A small multi-label image tagger, trained from scratch.
Data: trained on renderings of 100 made-up gadgets, each built of a few solids, in any pose, 195000 training examples, 16.8 epochs.
Rows from block 3 of a small multi-label image tagger, named by matrix and row number. Rows with one number within an expert belong to one neuron, the router's apart. Each number is 50 + 10 x the weight over its row's rms, rounded and kept within 0 to 99. All counts start at 0.
After each expert's rows are labels from the 100 images, of 14848, where the router gives the expert most weight on average: "responds to" is what is common among them. Only what is clearly more common there than usual is listed. The data: renderings of 100 made-up gadgets, each built of a few solids, in any pose. In brackets: how many of the 100, against the usual share in percent.
# router: router (model.blocks.3.mlp.router.weight, 8x256, trained with AdamW), inputs 172-255
# up: expert up (model.blocks.3.mlp.up, 8x128x256), inputs 172-255
# down: expert down (model.blocks.3.mlp.down, 8x256x128, transposed), outputs 172-255

# expert 6
router.6:34 56 52 63 62 41 42 53 57 49 43 52 55 37 57 43 40 63 40 40 68 61 72 60 58 54 41 54 37 48 50 51 57 45 57 37 50 35 47 45 50 38 41 44 28 47 33 37 53 28 41 31 40 30 34 53 61 41 68 41 64 52 49 41 45 42 30 52 35 27 45 51 39 53 60 35 31 49 41 48 53 64 50 46
up.0:52 56 41 49 55 45 54 37 48 49 46 49 55 52 72 39 55 50 60 42 41 50 64 67 57 42 61 50 59 46 38 41 55 48 44 53 63 42 41 40 53 50 63 41 62 58 45 45 57 57 63 54 69 62 64 58 51 43 70 48 58 42 32 55 53 53 36 55 43 54 35 54 60 54 49 46 56 61 54 45 59 66 57 41
down.0:48 51 48 57 69 48 49 54 44 46 56 41 45 67 50 37 41 60 40 50 25 35 52 38 43 45 47 54 58 66 65 55 61 46 45 69 55 35 71 73 51 39 53 38 35 23 65 39 60 49 55 60 54 29 41 39 60 49 35 41 53 59 44 39 57 58 49 53 40 56 55 29 36 30 68 56 44 43 52 43 44 45 48 70
up.1:58 47 56 52 48 46 58 43 53 57 42 34 77 39 53 44 53 39 39 41 52 50 62 61 50 41 39 49 58 43 51 51 46 54 64 49 41 42 54 52 49 63 52 47 40 40 51 53 42 25 36 47 46 45 57 52 66 58 59 54 58 58 54 64 73 50 35 40 55 51 59 56 40 54 43 36 52 72 57 44 68 50 55 47
down.1:39 55 67 67 71 25 53 55 42 50 49 50 27 71 55 47 42 60 57 61 50 55 69 45 46 36 59 56 49 63 45 55 74 42 49 49 32 72 52 42 54 48 69 58 55 61 48 50 47 45 79 44 66 62 66 50 50 47 54 60 67 52 55 35 45 47 63 37 34 57 35 38 40 36 42 72 55 51 59 59 46 33 54 73
up.2:51 48 55 52 64 49 60 56 48 56 53 63 53 53 51 63 58 71 61 56 43 54 40 41 38 43 33 45 43 66 26 50 60 50 53 45 40 40 49 48 51 52 56 36 41 61 46 56 53 55 38 47 50 61 43 41 38 70 56 53 63 56 57 42 43 53 54 66 59 60 66 34 60 49 47 82 51 54 63 69 40 51 54 57
down.2:62 60 51 49 45 32 47 51 49 52 47 45 51 56 65 54 56 54 55 54 55 32 43 55 52 43 52 69 57 44 52 44 62 64 59 51 63 47 65 45 64 44 50 36 64 67 47 59 47 57 58 43 52 54 35 44 63 64 70 49 72 67 66 41 41 60 42 61 50 26 42 44 63 56 64 44 55 70 71 34 61 38 44 64
up.3:43 65 55 49 60 63 42 50 54 61 59 55 57 42 51 40 44 60 53 55 53 64 57 48 59 33 57 52 41 38 54 47 41 40 56 53 56 56 34 39 51 51 55 34 43 38 38 48 49 57 44 32 73 47 57 44 62 32 57 58 56 69 53 41 44 46 35 64 69 66 54 50 44 94 56 41 51 42 54 57 38 56 57 58
down.3:52 31 40 37 53 58 48 62 55 61 42 60 44 49 46 63 64 54 50 52 55 35 59 40 53 53 44 53 38 51 64 65 48 39 66 62 53 41 66 50 49 52 56 48 54 45 46 57 50 45 59 58 56 43 47 54 63 49 30 55 56 59 54 49 46 56 62 54 61 78 72 51 52 56 53 57 56 51 52 57 45 71 40 68
up.4:45 37 58 41 47 26 63 60 57 42 38 50 40 59 37 41 42 58 50 56 33 69 54 54 40 38 51 56 58 76 43 57 71 37 63 39 44 58 36 51 40 48 68 56 39 44 55 57 47 53 73 41 34 66 47 59 52 29 59 56 71 73 49 50 55 49 48 63 47 53 37 69 74 51 60 47 52 50 51 67 58 38 55 63
down.4:56 43 51 40 57 60 59 52 45 52 61 50 58 51 52 68 36 66 61 49 58 31 43 47 31 48 50 48 50 59 44 51 47 48 45 56 46 44 59 49 47 68 57 52 58 47 58 51 48 42 42 48 45 50 51 47 42 44 38 42 50 65 43 45 58 65 54 60 61 35 51 59 59 66 38 25 71 58 64 54 42 62 65 47
responds to: has a sphere (97 vs 24.2); metallic (76 vs 33.6)

# expert 2
router.2:38 66 57 67 59 40 44 51 49 40 39 47 59 49 55 51 53 58 45 43 70 53 69 58 58 56 57 51 39 42 51 50 47 52 39 41 49 38 34 43 53 31 41 36 26 33 38 26 60 35 38 27 40 32 44 54 52 40 51 45 59 44 49 51 41 45 25 60 37 26 46 43 34 49 47 37 38 39 39 33 48 57 48 44
up.0:42 59 45 56 47 42 35 61 52 56 46 50 36 52 42 41 39 55 46 46 35 37 50 61 50 51 59 63 52 59 39 44 60 50 70 56 44 56 47 39 57 55 57 36 29 80 62 64 32 52 44 36 48 44 44 44 62 64 40 51 47 46 52 45 57 58 30 50 49 67 51 62 60 75 52 35 46 66 57 43 37 34 39 53
down.0:65 15 36 47 52 62 47 53 49 53 35 48 39 56 35 53 36 50 50 32 72 55 47 57 57 43 45 46 63 51 40 56 38 53 60 60 39 63 40 52 47 52 50 44 51 51 64 39 54 67 47 51 52 44 50 54 46 55 61 55 54 49 52 52 46 68 63 66 51 56 59 55 51 34 55 54 38 38 56 49 40 64 44 53
up.1:57 36 38 51 54 40 40 51 58 45 42 49 56 53 38 50 58 52 62 57 55 38 63 52 49 39 51 67 68 46 58 57 49 46 71 70 60 56 50 53 53 44 57 63 38 51 39 47 52 46 51 55 40 62 39 54 64 55 36 48 55 45 60 55 52 71 53 28 47 37 55 56 58 59 57 51 39 62 52 69 41 62 49 61
down.1:53 40 53 38 41 60 46 41 38 55 51 58 36 57 40 56 47 51 43 53 47 68 44 46 62 74 56 53 39 54 53 71 25 47 40 48 42 45 47 35 56 63 58 51 70 48 53 44 54 55 58 54 46 48 63 59 32 44 49 45 39 44 41 62 40 41 68 49 53 69 59 52 59 54 32 50 55 53 58 61 48 37 43 52
up.2:45 48 49 51 59 48 54 53 51 54 36 55 60 41 51 63 54 52 45 38 51 59 64 48 46 63 53 63 48 40 42 39 51 52 61 67 50 53 48 50 51 45 60 36 40 41 49 38 46 48 54 40 45 55 62 71 47 48 33 44 68 40 67 66 51 60 39 27 37 38 49 24 34 48 58 36 48 40 37 58 32 63 53 71
down.2:53 60 49 49 35 54 49 52 46 48 42 42 39 62 53 51 55 47 54 46 41 62 55 44 46 51 38 67 51 44 33 44 23 53 46 37 39 63 29 43 62 67 56 48 44 59 39 57 40 64 67 56 55 52 55 66 33 43 49 55 35 53 39 46 38 53 50 55 59 71 53 67 62 43 55 32 66 39 54 50 55 51 55 51
up.3:36 51 59 45 40 57 39 55 61 57 42 55 53 48 59 49 50 56 57 53 39 61 60 52 57 52 43 31 38 55 76 64 53 40 46 47 52 37 46 31 55 44 51 54 43 55 51 27 50 42 57 32 61 27 58 44 35 48 69 36 49 52 55 48 53 53 32 66 36 49 50 42 47 40 47 53 45 48 62 18 37 48 50 39
down.3:42 56 68 53 58 41 64 39 63 37 55 56 52 44 54 49 59 62 34 44 43 41 66 46 50 56 59 52 45 54 51 51 67 62 56 63 53 35 51 35 52 51 36 55 36 42 49 51 61 42 29 45 48 59 42 52 54 68 28 54 57 40 35 60 54 40 34 40 48 19 52 43 26 64 52 50 39 59 62 52 62 49 48 35
up.4:39 31 41 53 46 52 43 40 61 44 46 54 56 37 40 69 60 38 57 48 53 48 69 51 59 52 34 56 44 49 56 36 49 44 47 49 50 42 46 54 70 36 51 49 46 53 59 47 80 57 47 29 58 47 34 50 61 33 67 50 52 51 53 46 58 45 21 45 40 52 54 35 35 39 64 52 39 60 56 57 38 70 29 25
down.4:64 44 44 49 58 36 38 37 47 58 57 52 63 29 46 41 62 52 40 54 58 42 54 49 57 39 60 38 55 32 42 50 63 62 51 59 38 33 58 43 65 49 46 46 48 45 27 63 42 58 43 42 53 52 56 54 40 64 58 35 57 51 42 46 57 30 45 44 57 19 52 44 45 48 62 33 46 56 45 67 46 48 40 38
responds to: has a sphere (94 vs 24.2); metallic (82 vs 33.6)

# expert 5
router.5:40 64 54 56 61 41 37 52 46 51 39 45 58 44 57 47 45 62 37 39 70 58 70 57 55 51 50 57 42 40 58 52 52 50 51 44 44 37 45 46 54 37 36 32 30 41 34 42 59 41 35 30 43 32 43 50 59 41 57 41 52 42 51 52 41 43 28 60 44 28 39 41 37 44 50 32 36 51 42 39 51 61 47 44
up.0:50 67 68 52 55 57 54 28 55 59 51 58 54 51 60 50 50 48 42 61 67 42 50 53 46 38 61 54 51 62 44 45 60 47 47 26 49 36 48 73 46 42 38 44 32 45 49 36 44 35 30 41 62 64 58 51 67 61 67 51 62 60 70 47 63 69 28 49 41 37 44 32 47 57 56 39 36 60 48 46 54 45 66 51
down.0:39 60 41 48 51 46 64 39 58 54 65 58 51 45 73 43 64 53 55 62 18 28 54 53 42 56 46 49 38 54 43 46 61 54 50 60 48 44 58 45 31 60 26 72 50 45 34 54 38 34 72 52 47 52 56 29 28 73 35 50 58 34 49 44 53 37 58 51 56 35 48 49 41 36 56 45 47 45 46 55 65 53 56 46
up.1:59 54 55 40 42 54 34 42 49 62 49 46 54 52 56 40 36 67 47 43 62 50 45 35 57 46 61 50 42 37 31 44 57 31 56 69 46 47 52 53 48 55 58 43 58 34 67 56 51 53 46 59 62 44 49 58 48 54 54 51 51 48 43 53 54 55 57 70 61 40 46 54 63 63 51 49 62 37 45 57 44 50 58 50
down.1:50 48 45 32 63 43 39 60 58 57 48 61 58 38 51 43 56 37 55 54 48 41 35 47 32 47 49 43 50 48 59 56 54 48 68 42 56 53 60 49 40 54 51 71 55 64 47 49 45 40 60 76 67 54 44 55 52 53 26 46 54 63 57 37 64 61 50 57 49 77 56 50 45 56 51 36 43 58 51 58 47 57 42 54
up.2:34 51 43 51 52 61 40 52 60 53 55 66 69 55 55 57 53 63 55 45 49 49 72 52 63 55 57 36 36 49 69 48 54 52 59 41 62 55 39 57 54 49 56 36 25 54 49 35 42 29 48 45 36 44 40 53 39 55 68 32 47 55 66 58 61 59 46 50 36 34 44 42 50 54 51 61 51 50 58 28 48 44 41 45
down.2:44 60 60 62 56 36 55 51 47 47 44 38 63 43 70 46 71 55 40 39 34 48 60 62 49 51 50 42 52 53 44 55 64 63 39 47 43 43 49 44 57 61 24 55 49 50 43 45 50 35 52 38 52 57 49 61 40 67 52 42 71 19 56 47 54 40 31 61 40 33 42 39 42 41 47 55 49 50 55 55 51 50 49 47
up.3:57 45 32 46 42 64 49 65 54 48 39 64 54 45 50 57 62 61 58 53 52 48 73 53 55 48 58 55 32 52 72 47 49 37 49 56 67 32 47 60 51 47 63 46 40 48 69 40 50 48 50 40 58 49 51 59 38 50 71 37 35 45 56 54 52 49 61 55 33 68 70 49 56 64 59 59 59 47 56 37 41 47 52 53
down.3:42 52 63 59 40 51 47 33 26 36 52 46 62 51 62 55 81 42 38 41 61 52 45 52 53 53 52 44 53 36 38 41 50 53 56 24 52 45 49 43 44 51 29 76 51 55 37 37 47 34 44 40 49 31 50 61 48 53 48 39 68 37 37 37 54 50 47 62 40 37 56 48 39 37 62 41 50 51 49 54 58 60 46 46
up.4:42 74 65 44 48 54 55 44 67 43 47 57 44 41 55 59 60 58 44 51 58 53 59 41 44 48 41 68 51 42 42 62 31 48 54 47 39 54 55 46 55 35 53 46 50 63 55 40 35 43 39 35 38 37 44 45 70 64 38 59 52 39 45 57 47 47 50 63 45 38 55 43 46 47 47 53 39 48 46 39 66 50 48 50
down.4:61 54 54 55 45 30 62 63 65 38 61 43 52 55 39 64 52 45 49 55 54 39 48 47 48 58 45 37 42 28 54 35 57 54 49 37 53 38 63 58 39 54 35 54 48 55 63 47 60 48 56 36 34 52 47 50 60 60 43 41 55 42 46 50 53 43 34 75 37 30 51 54 47 23 48 47 49 47 38 31 43 41 62 66
responds to: has a sphere (90 vs 24.2); metallic (85 vs 33.6)

# expert 1
router.1:36 68 56 60 64 40 50 51 45 45 39 41 58 40 55 50 45 60 42 39 67 54 64 54 58 53 50 52 38 46 53 54 56 53 56 42 52 35 35 42 51 31 36 37 30 48 36 37 60 36 40 33 38 34 43 46 58 38 60 43 62 50 49 48 39 38 34 53 40 25 46 50 39 56 55 32 37 55 43 40 50 70 49 47
up.0:58 58 38 53 43 60 62 58 60 65 65 58 60 46 54 55 56 43 53 42 72 65 71 57 49 65 38 59 56 33 50 60 35 47 51 52 64 64 39 38 61 47 44 42 33 58 44 34 42 50 42 64 38 59 44 51 62 68 50 53 53 57 63 41 46 58 43 42 43 40 53 58 41 51 50 53 58 54 58 54 64 57 47 67
down.0:52 50 57 46 71 58 62 40 53 38 62 44 48 52 54 45 67 50 41 54 32 60 45 52 54 45 41 58 55 61 40 61 55 63 57 71 50 43 69 66 59 48 39 49 57 44 51 62 44 42 52 44 36 50 41 64 38 54 77 57 57 45 58 76 60 38 53 33 54 55 44 49 50 52 61 62 62 46 52 59 48 59 36 57
up.1:62 63 57 56 69 51 59 56 48 52 56 56 48 61 58 33 43 62 42 54 65 43 34 57 50 46 53 37 45 65 49 38 58 53 63 65 58 38 61 70 55 74 48 40 49 51 65 59 56 50 67 47 44 64 44 59 47 79 50 50 52 29 49 59 46 51 70 33 56 64 70 59 53 50 72 58 55 60 64 51 53 54 46 59
down.1:47 49 53 49 68 58 38 42 44 53 37 54 58 42 54 47 59 43 50 34 52 70 25 33 60 43 47 39 63 44 53 56 36 50 48 51 45 33 54 46 61 56 37 43 51 47 62 42 20 56 37 48 58 36 47 56 38 53 39 45 45 50 40 36 58 54 40 45 50 66 62 57 37 45 48 62 47 35 46 42 33 40 48 34
up.2:55 55 46 41 55 41 54 58 47 73 76 51 59 42 37 57 44 56 46 43 30 56 73 55 42 58 48 49 51 55 53 48 37 65 68 60 50 65 61 32 50 56 47 43 39 50 39 63 48 54 47 67 49 56 51 64 50 53 36 41 43 71 51 63 53 50 35 49 58 50 49 62 45 47 47 42 36 48 52 67 59 43 52 50
down.2:58 43 57 46 60 46 55 53 50 60 39 29 34 58 52 61 44 45 42 61 68 52 40 45 50 59 38 47 37 58 37 53 62 42 55 49 38 69 65 61 51 48 57 39 53 49 41 57 51 52 62 50 57 52 47 64 54 50 74 46 37 38 47 52 58 39 85 67 54 74 56 45 61 52 50 67 56 53 55 76 66 40 44 39
up.3:34 58 58 45 44 52 54 57 59 40 38 45 63 68 51 41 47 53 52 62 49 32 39 39 44 48 47 52 26 54 46 51 53 56 50 36 59 48 49 46 48 48 56 53 54 53 60 65 34 49 56 46 60 75 44 57 59 54 45 44 48 28 51 52 34 48 46 66 52 51 50 51 66 36 51 45 45 35 39 58 62 45 44 39
down.3:42 57 55 54 52 53 42 50 61 46 52 49 43 44 58 63 52 46 48 52 42 48 41 64 50 51 68 54 59 38 45 41 45 54 40 38 66 33 59 61 36 42 38 62 55 41 58 51 35 52 27 41 47 53 24 33 43 56 50 59 43 36 55 48 53 46 40 41 52 43 55 51 50 45 57 42 44 52 41 60 42 44 40 28
up.4:47 55 35 53 64 58 35 47 59 29 45 56 73 45 46 63 59 31 56 55 46 36 56 57 49 49 43 72 58 56 54 53 42 42 40 44 30 59 56 37 51 42 58 39 45 68 62 53 47 34 41 38 55 55 34 48 64 50 65 40 55 44 42 45 52 52 55 57 49 41 55 41 39 46 51 44 33 57 29 51 53 40 34 49
down.4:50 78 50 71 50 71 33 39 55 47 68 51 57 56 43 32 55 33 46 48 41 46 44 39 62 28 72 51 61 43 34 30 43 79 61 58 60 40 63 51 53 49 41 71 59 38 56 42 50 52 48 56 35 52 50 53 53 70 54 42 42 56 44 54 53 52 56 47 45 63 47 66 65 39 52 53 59 46 44 33 56 54 63 50
responds to: has a sphere (99 vs 24.2); metallic (72 vs 33.6)

# expert 3
router.3:36 58 47 58 66 41 36 57 55 47 32 45 70 36 59 49 52 57 33 38 68 52 64 61 63 51 54 57 42 52 51 40 53 58 50 42 52 27 48 49 52 29 36 35 28 46 35 45 53 34 39 40 35 29 44 46 54 45 55 50 49 47 49 46 40 45 33 48 35 39 42 45 43 46 60 40 47 45 46 37 42 56 42 46
up.0:54 44 53 39 59 47 50 41 46 56 48 55 55 54 58 61 59 44 54 56 40 35 56 56 40 55 45 47 42 46 61 57 46 45 48 53 62 51 56 47 58 44 59 53 52 48 49 37 38 46 35 49 45 53 34 48 40 54 48 48 44 43 70 34 37 46 40 58 37 33 45 38 44 55 46 42 47 54 54 38 40 46 36 53
down.0:53 59 38 60 35 46 67 54 62 53 28 37 47 57 63 48 50 49 47 54 27 42 60 49 45 47 36 45 39 45 56 41 70 48 36 45 70 39 42 50 41 39 51 46 49 49 35 53 46 57 49 37 62 54 58 49 49 55 48 55 52 29 51 61 51 40 54 49 63 60 43 41 41 45 47 38 42 57 41 52 60 53 48 47
up.1:63 42 43 34 44 48 50 50 50 52 54 56 55 58 40 57 65 41 38 58 37 63 42 51 45 40 53 37 58 34 45 63 47 50 50 57 63 42 65 38 56 61 45 43 48 37 52 48 38 60 58 47 68 46 44 43 48 54 46 56 45 42 30 49 58 49 50 69 35 41 60 52 60 59 38 53 71 62 47 48 52 46 49 37
down.1:56 38 34 60 54 51 50 58 53 53 31 57 63 56 52 46 50 58 44 46 55 62 53 46 49 39 64 49 36 51 54 35 52 51 44 57 64 45 43 51 40 35 50 50 48 37 49 40 62 57 67 51 59 63 47 69 47 52 59 50 61 56 67 57 68 50 50 51 58 63 49 47 32 67 64 42 41 51 45 47 41 60 55 72
up.2:56 55 47 55 52 44 35 63 48 49 41 37 39 63 52 56 45 63 49 35 46 46 50 52 45 55 51 42 59 37 43 39 55 48 31 59 61 56 39 56 46 33 25 43 31 55 53 33 59 60 51 65 38 47 29 46 61 34 47 59 56 46 46 35 38 52 36 65 43 47 48 34 38 61 44 57 58 34 51 54 40 41 59 47
down.2:53 43 57 53 44 58 40 51 50 52 55 54 55 40 47 52 56 47 58 47 44 45 57 45 65 49 44 43 38 37 29 56 41 50 61 62 37 57 44 46 70 58 59 41 53 33 48 53 60 51 49 59 58 40 51 62 37 27 56 46 46 49 42 51 49 46 57 61 61 46 60 50 55 43 56 57 45 52 49 40 59 52 42 62
up.3:56 55 52 60 31 53 49 40 48 58 41 55 50 51 47 44 48 50 49 39 39 44 72 25 65 57 61 53 40 46 67 29 54 54 54 48 55 46 51 56 49 32 46 34 56 62 42 29 35 47 44 49 45 55 57 50 63 55 61 56 50 36 54 52 50 46 40 47 50 38 39 37 62 53 70 44 52 52 39 46 36 49 44 55
down.3:31 50 50 50 41 54 52 47 51 44 38 46 51 57 52 52 69 56 41 55 32 45 39 42 44 59 43 37 34 55 56 57 44 41 31 46 65 41 51 56 38 38 34 67 48 24 36 53 41 24 54 39 49 41 48 40 22 60 31 51 44 47 36 48 54 38 77 32 47 58 55 43 64 36 41 32 49 40 48 56 58 51 40 36
up.4:31 67 62 54 47 44 48 31 48 39 34 33 43 55 55 24 42 45 64 61 32 56 43 39 54 54 37 45 41 62 61 50 66 51 44 41 46 50 53 57 59 48 48 59 61 59 61 46 59 54 55 54 51 55 48 51 39 31 69 55 52 58 51 25 49 52 36 43 49 50 43 60 65 40 56 39 61 68 36 58 54 60 57 60
down.4:33 51 54 31 36 68 44 39 60 65 60 58 41 48 52 43 33 53 56 52 33 69 49 53 42 70 36 50 44 44 42 54 35 44 40 47 39 49 38 48 43 46 55 37 78 47 65 52 60 59 49 52 39 78 48 49 55 57 40 53 29 63 34 50 52 59 46 50 53 30 61 50 70 60 49 48 55 46 57 38 55 41 67 49
responds to: has a sphere (89 vs 24.2); metallic (79 vs 33.6)

# expert 0
router.0:34 67 55 63 58 46 33 60 46 45 45 50 55 45 57 48 48 62 39 37 69 57 68 51 68 56 55 53 41 36 53 47 54 52 54 40 50 35 41 49 52 35 36 39 29 46 31 38 54 42 35 37 42 26 46 49 59 45 68 49 56 44 52 56 47 51 33 67 34 34 40 47 39 52 56 45 37 46 40 36 43 66 48 53
up.0:26 51 55 36 55 49 58 62 61 43 25 41 40 51 55 48 46 41 52 40 56 44 39 51 33 43 47 52 49 46 40 46 46 49 44 40 26 50 34 63 46 48 51 66 60 54 55 50 48 43 53 61 53 62 47 49 54 44 51 51 49 56 56 44 34 62 54 79 49 43 35 47 62 34 42 50 36 48 51 37 56 48 48 50
down.0:55 58 50 63 61 43 45 45 42 49 68 44 56 31 51 42 39 46 54 54 40 27 75 64 30 47 69 53 54 28 38 38 39 56 46 49 46 52 54 40 32 53 22 54 48 68 43 57 47 41 41 43 60 58 40 50 56 57 54 39 45 40 55 52 47 48 28 48 49 33 48 60 46 64 49 28 59 56 53 47 39 42 49 43
up.1:54 43 36 42 45 36 55 50 53 47 36 48 37 50 54 52 61 57 58 46 35 56 60 50 61 47 51 32 51 41 48 51 77 35 40 46 62 47 60 46 40 48 54 54 41 41 53 44 49 52 67 31 68 39 59 53 36 50 72 42 42 41 48 53 42 54 48 57 46 66 53 65 62 68 60 58 55 53 57 21 44 60 43 59
down.1:45 60 70 53 60 52 52 40 36 66 48 65 57 44 43 46 45 49 51 49 87 44 66 42 59 51 56 47 56 42 54 54 68 51 69 49 68 43 48 41 47 43 44 61 38 37 52 55 57 52 34 58 51 48 33 43 48 59 49 49 48 46 50 34 40 39 32 70 54 46 51 42 47 51 59 58 48 47 39 51 47 50 42 43
up.2:34 48 46 60 46 50 30 59 51 52 61 56 55 32 46 67 49 55 53 52 61 57 44 51 49 45 59 46 60 35 59 22 47 60 54 68 59 53 49 28 61 37 57 49 38 60 44 46 36 53 37 64 47 62 44 35 54 27 49 48 43 40 53 38 52 47 51 51 66 28 52 59 40 38 60 39 38 60 45 74 42 60 47 45
down.2:63 32 43 50 55 56 47 49 57 63 45 57 42 68 56 47 55 49 54 48 70 62 46 58 49 49 38 52 46 48 51 59 51 51 37 80 48 60 54 55 35 63 44 54 36 34 56 44 65 66 43 66 47 63 46 44 47 46 41 53 59 50 55 51 62 37 87 76 60 54 47 39 40 57 64 69 54 53 43 69 37 57 42 67
up.3:47 45 41 47 61 58 46 52 54 50 43 42 42 49 45 33 42 57 41 49 49 66 66 31 46 59 59 49 49 45 41 36 46 49 56 46 48 46 49 56 56 28 34 60 57 44 52 51 55 52 44 51 47 59 47 55 57 48 36 46 48 45 47 47 43 39 62 44 58 60 65 58 51 71 70 39 35 55 54 38 46 42 59 44
down.3:46 47 54 41 50 57 40 40 39 58 48 49 53 53 44 55 69 30 50 62 24 54 36 39 37 50 48 39 57 46 43 53 45 42 55 36 39 46 44 54 47 59 46 64 67 56 38 46 36 43 54 41 51 57 57 58 54 65 38 36 47 52 50 57 57 56 46 41 50 61 66 50 63 34 51 24 61 51 44 62 42 45 43 49
up.4:60 40 35 44 61 41 44 60 67 58 44 62 54 40 60 52 55 56 46 41 71 48 77 58 60 46 54 58 42 45 55 48 44 51 58 54 55 40 63 64 49 46 51 67 30 46 43 43 52 29 48 66 57 53 44 62 59 51 51 58 45 44 50 54 38 57 48 48 51 55 50 53 57 60 51 56 50 55 40 36 62 57 53 48
down.4:65 63 63 65 35 51 59 48 39 42 51 64 47 65 65 50 47 46 33 44 56 55 56 44 51 44 58 37 50 39 47 41 63 34 60 60 70 44 53 48 57 57 48 60 34 52 37 49 33 45 54 28 44 50 46 47 47 41 42 48 56 35 50 44 56 41 47 33 50 34 39 53 43 44 51 57 71 56 34 57 58 53 51 39
responds to: has a sphere (94 vs 24.2); metallic (79 vs 33.6)

# expert 4
router.4:38 58 52 63 60 41 33 62 49 44 41 42 53 45 53 48 44 62 41 32 57 58 76 53 57 54 49 58 43 45 55 56 53 55 61 40 53 39 43 45 44 33 37 44 36 46 33 44 60 38 38 29 34 34 46 42 56 37 66 50 57 49 56 46 40 47 28 57 32 25 40 48 39 55 62 35 33 52 46 38 54 66 48 49
up.0:43 49 34 44 39 57 42 50 49 50 44 38 39 55 38 48 41 32 43 40 38 43 58 53 48 49 67 51 48 52 54 46 40 46 56 60 67 59 61 50 53 46 49 42 45 54 61 46 31 69 42 56 39 40 71 60 44 50 52 62 43 51 40 45 62 65 52 49 47 65 33 59 60 55 32 34 38 62 66 54 47 26 58 45
down.0:46 42 38 44 44 47 59 60 53 37 29 32 54 48 46 44 60 54 46 49 71 39 42 41 52 52 47 33 33 52 44 47 56 38 53 72 47 58 46 58 40 46 53 40 58 55 58 46 61 50 44 51 64 59 70 49 52 52 47 57 52 36 41 58 53 39 61 40 47 53 44 45 43 53 36 55 46 45 51 44 65 56 36 60
up.1:44 43 52 58 64 57 51 41 50 33 42 54 36 59 56 29 42 38 78 58 35 61 38 60 45 48 47 49 55 54 43 47 63 52 36 41 55 42 50 60 44 63 57 66 55 58 49 59 43 41 48 61 47 65 40 57 54 29 63 39 56 53 38 39 63 56 48 47 63 56 37 44 65 55 51 55 43 71 49 68 56 51 55 39
down.1:49 43 58 36 39 66 37 35 24 63 54 56 54 43 41 47 38 41 56 53 48 60 54 54 47 36 50 49 56 53 50 60 36 41 47 39 45 48 45 43 43 53 55 40 71 52 65 51 38 48 61 58 58 40 39 51 40 53 46 48 49 77 43 49 57 39 55 52 57 61 53 65 61 59 38 49 48 55 45 43 63 48 54 45
up.2:50 58 40 60 52 44 49 70 48 53 53 42 59 62 31 54 53 58 54 58 66 61 47 34 60 52 32 46 42 30 41 24 34 63 35 44 66 53 50 51 61 42 61 50 37 56 37 44 51 49 44 60 41 67 52 41 44 39 52 49 55 55 60 40 46 59 64 40 62 38 55 52 46 45 49 46 35 44 56 52 59 64 22 61
down.2:79 49 48 58 47 34 52 52 56 54 57 35 54 47 44 44 64 59 34 44 33 49 76 54 58 41 44 52 39 37 33 42 59 55 63 56 56 44 45 44 72 55 46 47 54 51 44 59 56 55 46 38 44 67 39 66 46 52 84 55 57 44 79 51 37 49 35 49 47 39 51 56 48 65 46 46 57 53 62 54 53 46 30 46
up.3:56 55 47 32 66 49 43 45 49 50 43 60 57 60 53 43 59 44 51 52 42 43 53 63 46 44 59 45 38 53 44 44 37 52 50 56 50 45 78 59 36 39 50 41 51 37 63 34 45 79 49 59 52 46 52 37 46 58 65 56 39 69 43 42 52 36 61 58 14 65 42 45 58 60 60 55 49 44 42 46 41 60 50 30
down.3:48 64 64 54 54 56 44 52 43 34 30 49 61 72 54 62 55 41 52 43 55 33 37 54 59 55 65 54 34 49 53 54 65 41 53 40 47 50 53 58 35 42 55 61 59 20 69 54 49 41 51 40 35 35 45 66 51 47 44 44 60 49 67 47 41 53 67 57 51 49 63 35 44 47 50 64 37 36 40 44 46 52 38 51
up.4:49 61 47 69 57 53 37 50 45 53 42 64 54 55 63 58 42 47 58 39 47 58 33 52 46 42 54 41 36 63 49 53 54 44 53 41 40 34 42 38 62 44 38 41 39 41 67 43 59 39 43 58 41 39 51 52 37 57 51 60 61 50 55 47 39 57 58 42 45 53 56 50 56 53 45 62 44 45 61 50 42 46 60 61
down.4:35 52 60 40 51 46 35 47 33 52 36 54 51 55 42 56 50 50 51 62 34 21 41 35 42 55 42 58 40 54 49 57 67 49 65 60 52 51 35 48 45 46 60 54 47 43 45 57 54 33 68 47 53 66 53 40 41 64 58 41 30 56 43 66 56 58 59 53 50 41 47 35 36 52 52 39 54 72 44 61 68 52 37 58
responds to: metallic (100 vs 33.6); has a sphere (89 vs 24.2)